config.yaml
encoder_arch: "convmixer"
embed_dim: 256
encoder_patch_size: 4
text_encoder_causal: false
Rows from block 9 of the image encoder of a small contrastive image-text model, named by matrix and row number. Each number is 200 + 40 x the weight over its row's rms, rounded and kept within 0 to 999. All counts start at 0. After the name is the row's rms in percent of the matrix's.
Before each channel's rows are labels from the 100 images, of 14848, where the channel reaches its highest value: "top examples" is what is common among them. Only what is clearly more common there than usual is listed. The data: made-up ball-and-stick molecule models.
# pw: pointwise conv (encoder.blocks.9.pw.weight, 320x320x1x1), inputs 160-319

top examples: balls: three
pw.84,107,129,209,204,164,197,230,276,181,175,218,196,133,161,202,221,202,183,177,237,288,201,114,108,220,234,133,149,215,199,205,177,169,187,210,206,180,255,209,148,205,160,179,211,194,132,162,213,124,161,202,104,264,165,221,240,128,217,168,224,202,179,234,278,186,205,214,209,165,165,214,220,209,206,236,209,256,174,215,223,175,171,202,186,150,248,136,183,201,220,144,198,204,202,196,198,222,253,185,251,160,183,247,200,219,169,232,181,186,183,282,238,237,210,240,209,182,197,194,207,186,201,170,154,220,105,202,197,165,230,214,277,211,188,279,146,302,88,281,158,211,218,186,181,184,225,180,283,228,192,223,145,184,161,179,200,247,189,185,279,197

top examples: balls and sticks; balls: three; balls: four
pw.12,102,301,136,201,163,201,287,215,164,145,171,223,202,209,254,271,212,173,236,212,231,199,228,187,248,212,245,182,311,180,179,145,196,197,259,194,261,181,172,167,157,221,212,197,188,181,334,258,224,157,162,242,170,192,285,186,223,189,248,155,247,112,157,214,207,224,222,211,162,168,175,205,234,172,157,188,247,213,227,231,216,219,168,250,274,188,181,189,241,199,238,182,210,241,204,154,277,126,172,213,248,218,196,114,219,129,221,248,169,198,187,132,212,126,222,127,216,235,130,184,273,189,163,217,169,137,267,178,204,191,156,233,232,208,238,166,99,174,204,245,194,157,189,176,154,248,229,184,183,287,152,232,301,253,237,189,298,213,160,257,209

top examples: balls: three; balls: twelve
pw.242,101,226,207,199,161,241,211,213,199,194,208,171,186,246,249,150,144,203,141,181,223,217,218,204,251,124,167,206,209,223,212,285,208,237,265,197,132,227,138,233,223,193,217,126,219,149,175,276,225,213,213,245,230,216,206,271,232,228,225,220,228,200,243,194,145,210,205,116,214,137,248,188,215,199,199,156,205,244,247,228,228,178,184,155,245,221,113,205,227,253,205,151,195,274,176,179,203,204,191,222,145,157,194,228,235,153,277,217,205,401,166,251,182,205,188,135,214,169,248,219,169,212,187,185,265,234,238,182,215,205,227,178,227,182,197,223,226,271,221,202,278,174,164,208,225,200,163,171,237,221,257,165,228,225,178,228,141,251,136,239,189

top examples: space-filling
pw.204,107,169,207,215,198,236,161,212,199,123,169,200,190,203,219,196,134,211,214,165,191,211,181,87,222,99,187,207,276,186,217,163,202,84,225,199,221,137,193,200,242,163,202,267,170,181,156,166,164,146,217,181,229,172,149,243,138,183,263,221,245,256,229,137,198,253,200,211,160,231,146,189,164,212,134,188,174,206,186,162,181,206,212,202,152,250,219,158,216,174,190,219,191,164,213,285,189,218,184,206,144,214,263,200,218,187,197,271,228,171,161,187,240,182,177,180,197,212,267,233,244,202,226,146,151,200,219,127,170,229,206,218,210,143,237,166,159,252,197,189,192,202,182,160,92,228,189,227,141,91,177,184,256,205,185,278,204,262,201,189,210

top examples: space-filling; branched
pw.113,105,175,190,232,184,156,255,200,221,193,151,165,200,196,188,248,204,253,152,217,200,159,181,161,226,192,204,171,241,157,234,244,204,262,167,220,214,196,166,77,230,143,168,216,235,169,181,179,178,258,230,154,195,163,225,134,198,163,314,197,196,201,205,206,245,99,161,199,198,209,227,247,249,227,163,200,248,223,205,175,186,229,174,236,187,146,224,117,218,243,241,198,190,222,192,190,162,173,198,190,209,225,238,156,149,283,186,268,239,243,164,254,190,233,209,239,261,217,179,174,211,214,172,228,161,203,160,151,183,209,182,230,209,300,186,180,306,219,163,227,269,208,191,155,203,184,170,198,237,126,238,186,192,255,170,130,213,280,161,249,236

top examples: space-filling; balls: three; balls: four
pw.124,104,202,156,177,230,193,224,219,158,192,258,225,174,220,184,163,286,218,168,210,138,200,211,136,205,150,271,208,116,217,198,141,190,173,206,242,194,217,212,188,133,206,188,161,155,212,195,192,145,228,228,196,241,209,192,119,237,157,156,146,210,202,275,213,156,167,159,171,164,204,192,173,176,273,174,253,183,210,163,219,219,193,269,165,275,238,218,171,223,166,145,216,247,186,118,222,184,175,169,227,224,190,233,172,184,237,161,194,173,274,153,156,236,165,218,210,179,176,207,109,185,251,164,136,207,229,178,177,256,175,163,139,200,194,148,267,275,119,194,175,129,213,144,106,253,135,243,255,183,166,145,230,197,117,238,179,255,220,215,230,204

top examples: space-filling; orange ball; yellow ball; balls: twelve
pw.92,108,203,156,197,204,193,191,231,234,218,174,173,153,150,161,267,217,249,204,251,153,215,193,134,248,231,203,174,204,160,188,244,212,218,185,243,235,165,206,180,256,168,229,176,185,234,203,201,154,100,226,193,226,248,264,153,159,230,199,223,205,236,188,192,188,183,212,238,233,147,236,224,222,181,212,212,248,183,193,207,227,194,203,224,216,246,245,237,128,214,168,149,180,265,178,180,240,223,166,290,249,87,249,163,128,180,192,196,173,172,242,195,205,216,210,240,155,176,144,220,191,247,208,155,182,192,149,256,190,164,199,232,233,167,211,191,250,226,261,202,166,235,217,228,209,220,216,254,152,181,148,176,169,161,240,175,94,202,172,130,166

top examples: balls: twelve
pw.247,093,188,248,185,152,204,246,176,174,231,193,248,116,191,208,286,204,146,233,164,226,168,251,152,140,166,237,216,200,179,251,219,177,206,198,216,134,224,111,246,207,160,163,202,219,146,183,260,208,159,169,203,273,202,161,144,154,228,268,175,220,265,160,213,192,169,250,158,173,183,215,213,159,176,254,191,227,205,172,207,204,187,142,248,244,191,222,187,176,301,203,216,177,186,163,143,217,175,228,247,256,193,142,186,253,122,187,184,296,159,132,227,196,224,191,189,225,175,206,245,302,205,184,279,237,186,266,158,185,196,224,190,232,173,205,185,158,219,181,187,170,234,205,168,174,254,211,180,146,149,223,174,142,167,201,193,239,184,253,210,164

top examples: space-filling; balls: three
pw.261,086,147,177,232,251,212,234,216,242,218,240,179,210,255,202,152,306,101,199,217,208,200,266,222,137,203,184,173,161,170,194,135,242,172,215,196,263,202,159,228,226,273,157,218,225,187,208,189,191,176,208,162,241,226,196,213,216,237,258,152,217,208,197,200,243,282,186,162,167,146,210,188,196,207,186,180,263,127,194,207,207,292,126,209,242,285,197,211,217,282,113,176,242,225,227,198,200,288,185,218,219,180,178,299,118,244,138,135,129,308,200,126,231,239,185,184,176,230,216,137,198,154,168,222,156,213,230,196,169,220,251,211,164,178,167,144,247,241,151,266,168,252,154,191,135,211,219,188,330,210,197,251,181,140,218,173,225,175,217,145,228

top examples: small balls on sticks; balls: three; balls: four
pw.143,101,205,211,213,229,151,212,247,222,183,139,216,187,275,186,220,126,195,222,263,125,171,116,213,114,160,209,144,129,201,180,158,189,249,172,187,180,180,200,216,224,198,212,242,184,178,213,216,220,139,232,202,196,206,224,250,217,160,215,208,173,216,248,244,158,179,221,208,108,197,217,160,260,189,257,188,211,223,120,250,258,156,210,199,199,196,158,127,207,217,137,166,142,148,263,136,263,223,275,210,252,150,169,152,202,213,208,221,148,279,194,211,247,196,201,184,177,225,138,257,140,195,239,185,200,225,214,176,192,233,173,231,256,212,252,212,65,186,218,200,188,186,135,223,209,148,180,97,190,176,178,160,146,201,218,278,204,191,164,134,219

top examples: balls and sticks; balls: three; balls: four
pw.175,104,352,162,223,143,219,208,265,206,229,255,207,139,159,277,213,175,137,168,213,185,201,160,272,180,174,176,150,234,247,246,220,295,263,184,168,253,159,204,193,169,183,218,196,183,268,201,154,195,156,216,327,250,186,139,187,175,192,221,215,214,270,172,256,194,215,200,169,186,181,216,170,175,254,157,162,188,161,233,182,151,127,229,184,202,121,247,110,190,106,168,136,203,136,176,288,229,259,123,203,171,124,275,221,230,279,227,238,132,195,203,204,221,235,187,207,140,212,212,260,184,196,157,172,305,188,244,192,218,192,262,222,253,133,136,190,164,193,257,189,182,201,208,217,221,242,166,230,212,171,262,170,189,160,213,236,197,159,202,228,178

top examples: balls and sticks; balls: three
pw.144,090,204,220,102,199,238,250,161,213,224,246,258,223,210,209,211,194,225,193,202,215,222,218,197,146,243,191,192,193,135,268,196,126,144,184,211,240,226,154,199,202,218,168,212,209,29,218,220,225,217,108,137,177,141,188,199,151,218,190,232,230,163,193,251,221,294,136,212,222,198,216,202,231,231,180,228,204,112,142,228,210,195,312,149,151,167,189,179,169,196,228,183,195,214,180,205,203,208,251,163,210,227,225,189,174,208,200,249,176,206,133,153,247,205,212,181,244,214,217,169,211,185,247,193,210,214,225,189,268,165,180,247,158,297,190,239,58,177,213,192,158,215,204,180,170,212,187,141,152,173,172,144,227,88,214,227,163,175,215,160,202

top examples: balls: twelve
pw.318,084,190,200,199,213,220,200,173,257,236,232,233,165,181,204,165,254,231,130,181,204,210,183,181,181,192,175,191,153,147,202,191,180,148,227,130,112,249,187,225,240,186,177,248,193,240,228,235,180,177,172,181,189,170,197,259,207,198,237,195,204,201,195,213,228,227,147,138,171,216,203,274,214,165,190,208,196,278,211,230,182,184,183,190,191,228,213,246,221,243,207,185,163,236,188,211,148,152,182,214,214,200,234,200,152,194,195,233,269,352,155,267,158,230,255,194,144,118,164,232,295,231,187,222,199,130,205,247,217,203,206,185,225,153,220,137,235,135,179,186,206,178,222,117,175,210,155,226,190,186,147,197,157,221,199,169,165,191,194,180,209

top examples: balls: twelve; branched; space-filling
pw.197,066,212,194,143,224,215,151,193,186,367,228,269,194,221,235,96,194,164,182,216,270,209,162,213,215,216,232,94,198,100,187,196,209,234,254,188,155,218,213,199,184,204,221,237,154,102,150,207,208,136,293,233,183,116,134,149,163,190,181,124,242,153,193,160,199,208,206,164,190,255,180,250,172,204,190,171,218,216,214,165,202,249,106,211,200,225,242,151,205,244,216,215,264,202,217,210,231,176,161,255,195,194,232,246,220,194,145,173,235,184,169,250,213,229,151,182,223,212,155,219,263,271,201,171,187,133,153,191,211,139,151,146,229,177,254,159,239,255,196,212,234,143,182,205,189,190,206,216,139,222,145,212,215,195,219,188,158,192,199,185,174

top examples: balls: twelve; balls: three
pw.157,098,214,229,214,195,226,206,304,164,191,221,251,229,174,176,217,193,240,214,221,199,179,244,226,225,254,279,151,202,194,157,243,185,265,222,237,178,177,149,191,197,200,182,198,183,236,226,183,216,192,237,180,234,188,179,235,214,252,230,198,201,231,136,204,270,236,196,250,199,139,168,230,200,199,189,204,180,178,223,247,203,216,195,187,192,203,223,179,241,208,177,210,236,143,214,224,193,216,162,193,246,206,169,282,241,214,206,217,232,598,175,205,279,197,256,232,194,233,200,175,242,227,216,169,211,174,206,204,206,208,202,191,190,198,245,196,224,229,219,221,225,223,203,206,199,204,246,222,215,222,170,179,180,229,207,175,172,219,224,222,208

top examples: space-filling; purple ball; balls: four; balls: three
pw.186,104,184,214,163,197,145,205,276,188,149,196,177,182,154,205,219,228,224,148,187,207,236,206,164,151,206,157,120,227,209,216,188,202,242,196,217,203,204,264,179,114,226,233,210,185,274,196,299,107,150,182,190,186,207,248,229,163,204,189,266,229,129,158,275,172,299,176,173,181,230,187,136,135,215,185,160,196,205,177,224,233,295,234,239,190,246,231,242,217,188,157,199,155,181,227,212,196,229,167,206,208,204,167,231,174,201,187,245,151,192,215,232,179,279,186,189,184,231,210,231,257,220,180,168,157,231,173,138,193,198,227,243,230,185,213,146,199,206,218,214,208,203,219,235,118,303,195,217,223,243,149,216,249,256,247,227,213,179,133,181,167

top examples: small balls on sticks; balls: three
pw.170,103,190,158,200,177,230,150,231,189,183,205,235,164,186,146,183,172,242,272,196,203,174,198,149,165,139,156,182,170,121,193,108,164,197,224,201,179,244,187,176,175,168,247,159,205,194,222,171,136,282,211,155,157,227,216,231,180,225,230,207,181,87,152,215,158,182,210,182,255,180,178,166,181,195,165,148,274,206,219,208,147,138,174,225,219,168,222,198,175,191,181,234,174,239,140,232,160,221,203,213,142,253,198,97,210,195,220,242,228,216,174,240,183,127,206,115,190,202,192,177,160,141,186,255,173,164,193,186,220,179,211,209,249,173,184,229,129,237,314,257,225,240,146,234,152,141,140,192,163,187,192,188,174,195,214,187,236,198,183,136,206

top examples: space-filling; balls: twelve; balls: eleven
pw.36,094,164,175,184,231,126,206,159,224,125,206,189,199,154,233,192,187,159,141,258,268,204,175,217,279,263,159,250,265,239,272,206,186,244,248,240,159,165,226,165,161,253,247,170,193,202,179,255,281,255,214,224,198,228,224,213,168,207,201,178,200,184,179,145,219,198,242,231,195,234,142,273,263,202,192,191,186,251,223,203,255,274,288,256,219,253,216,166,194,186,194,156,171,198,183,188,255,189,193,232,90,126,193,231,274,171,126,288,220,242,251,210,246,196,177,168,180,246,210,155,232,217,177,194,260,180,153,198,182,193,161,173,279,264,197,143,224,181,226,247,226,257,199,241,208,224,189,232,197,196,209,217,149,211,218,175,234,254,307,243,172

top examples: small balls on sticks; balls: twelve; yellow ball
pw.147,082,200,153,195,248,182,223,272,266,180,205,181,191,183,200,125,190,194,207,182,178,221,222,218,254,172,193,251,188,169,162,232,183,179,175,131,218,115,215,208,141,185,186,180,159,147,203,213,183,241,191,156,172,209,226,143,213,199,314,240,187,195,252,237,142,227,216,257,194,199,187,230,177,219,232,214,140,249,186,199,203,209,181,245,236,229,246,196,196,129,229,183,150,198,201,207,195,221,188,178,150,213,162,226,162,211,169,219,226,151,216,161,197,187,238,263,197,175,184,199,210,244,223,228,124,147,149,217,300,228,217,201,204,139,90,159,232,137,204,193,152,173,245,215,227,218,304,210,225,174,247,167,205,183,235,218,182,230,178,171,172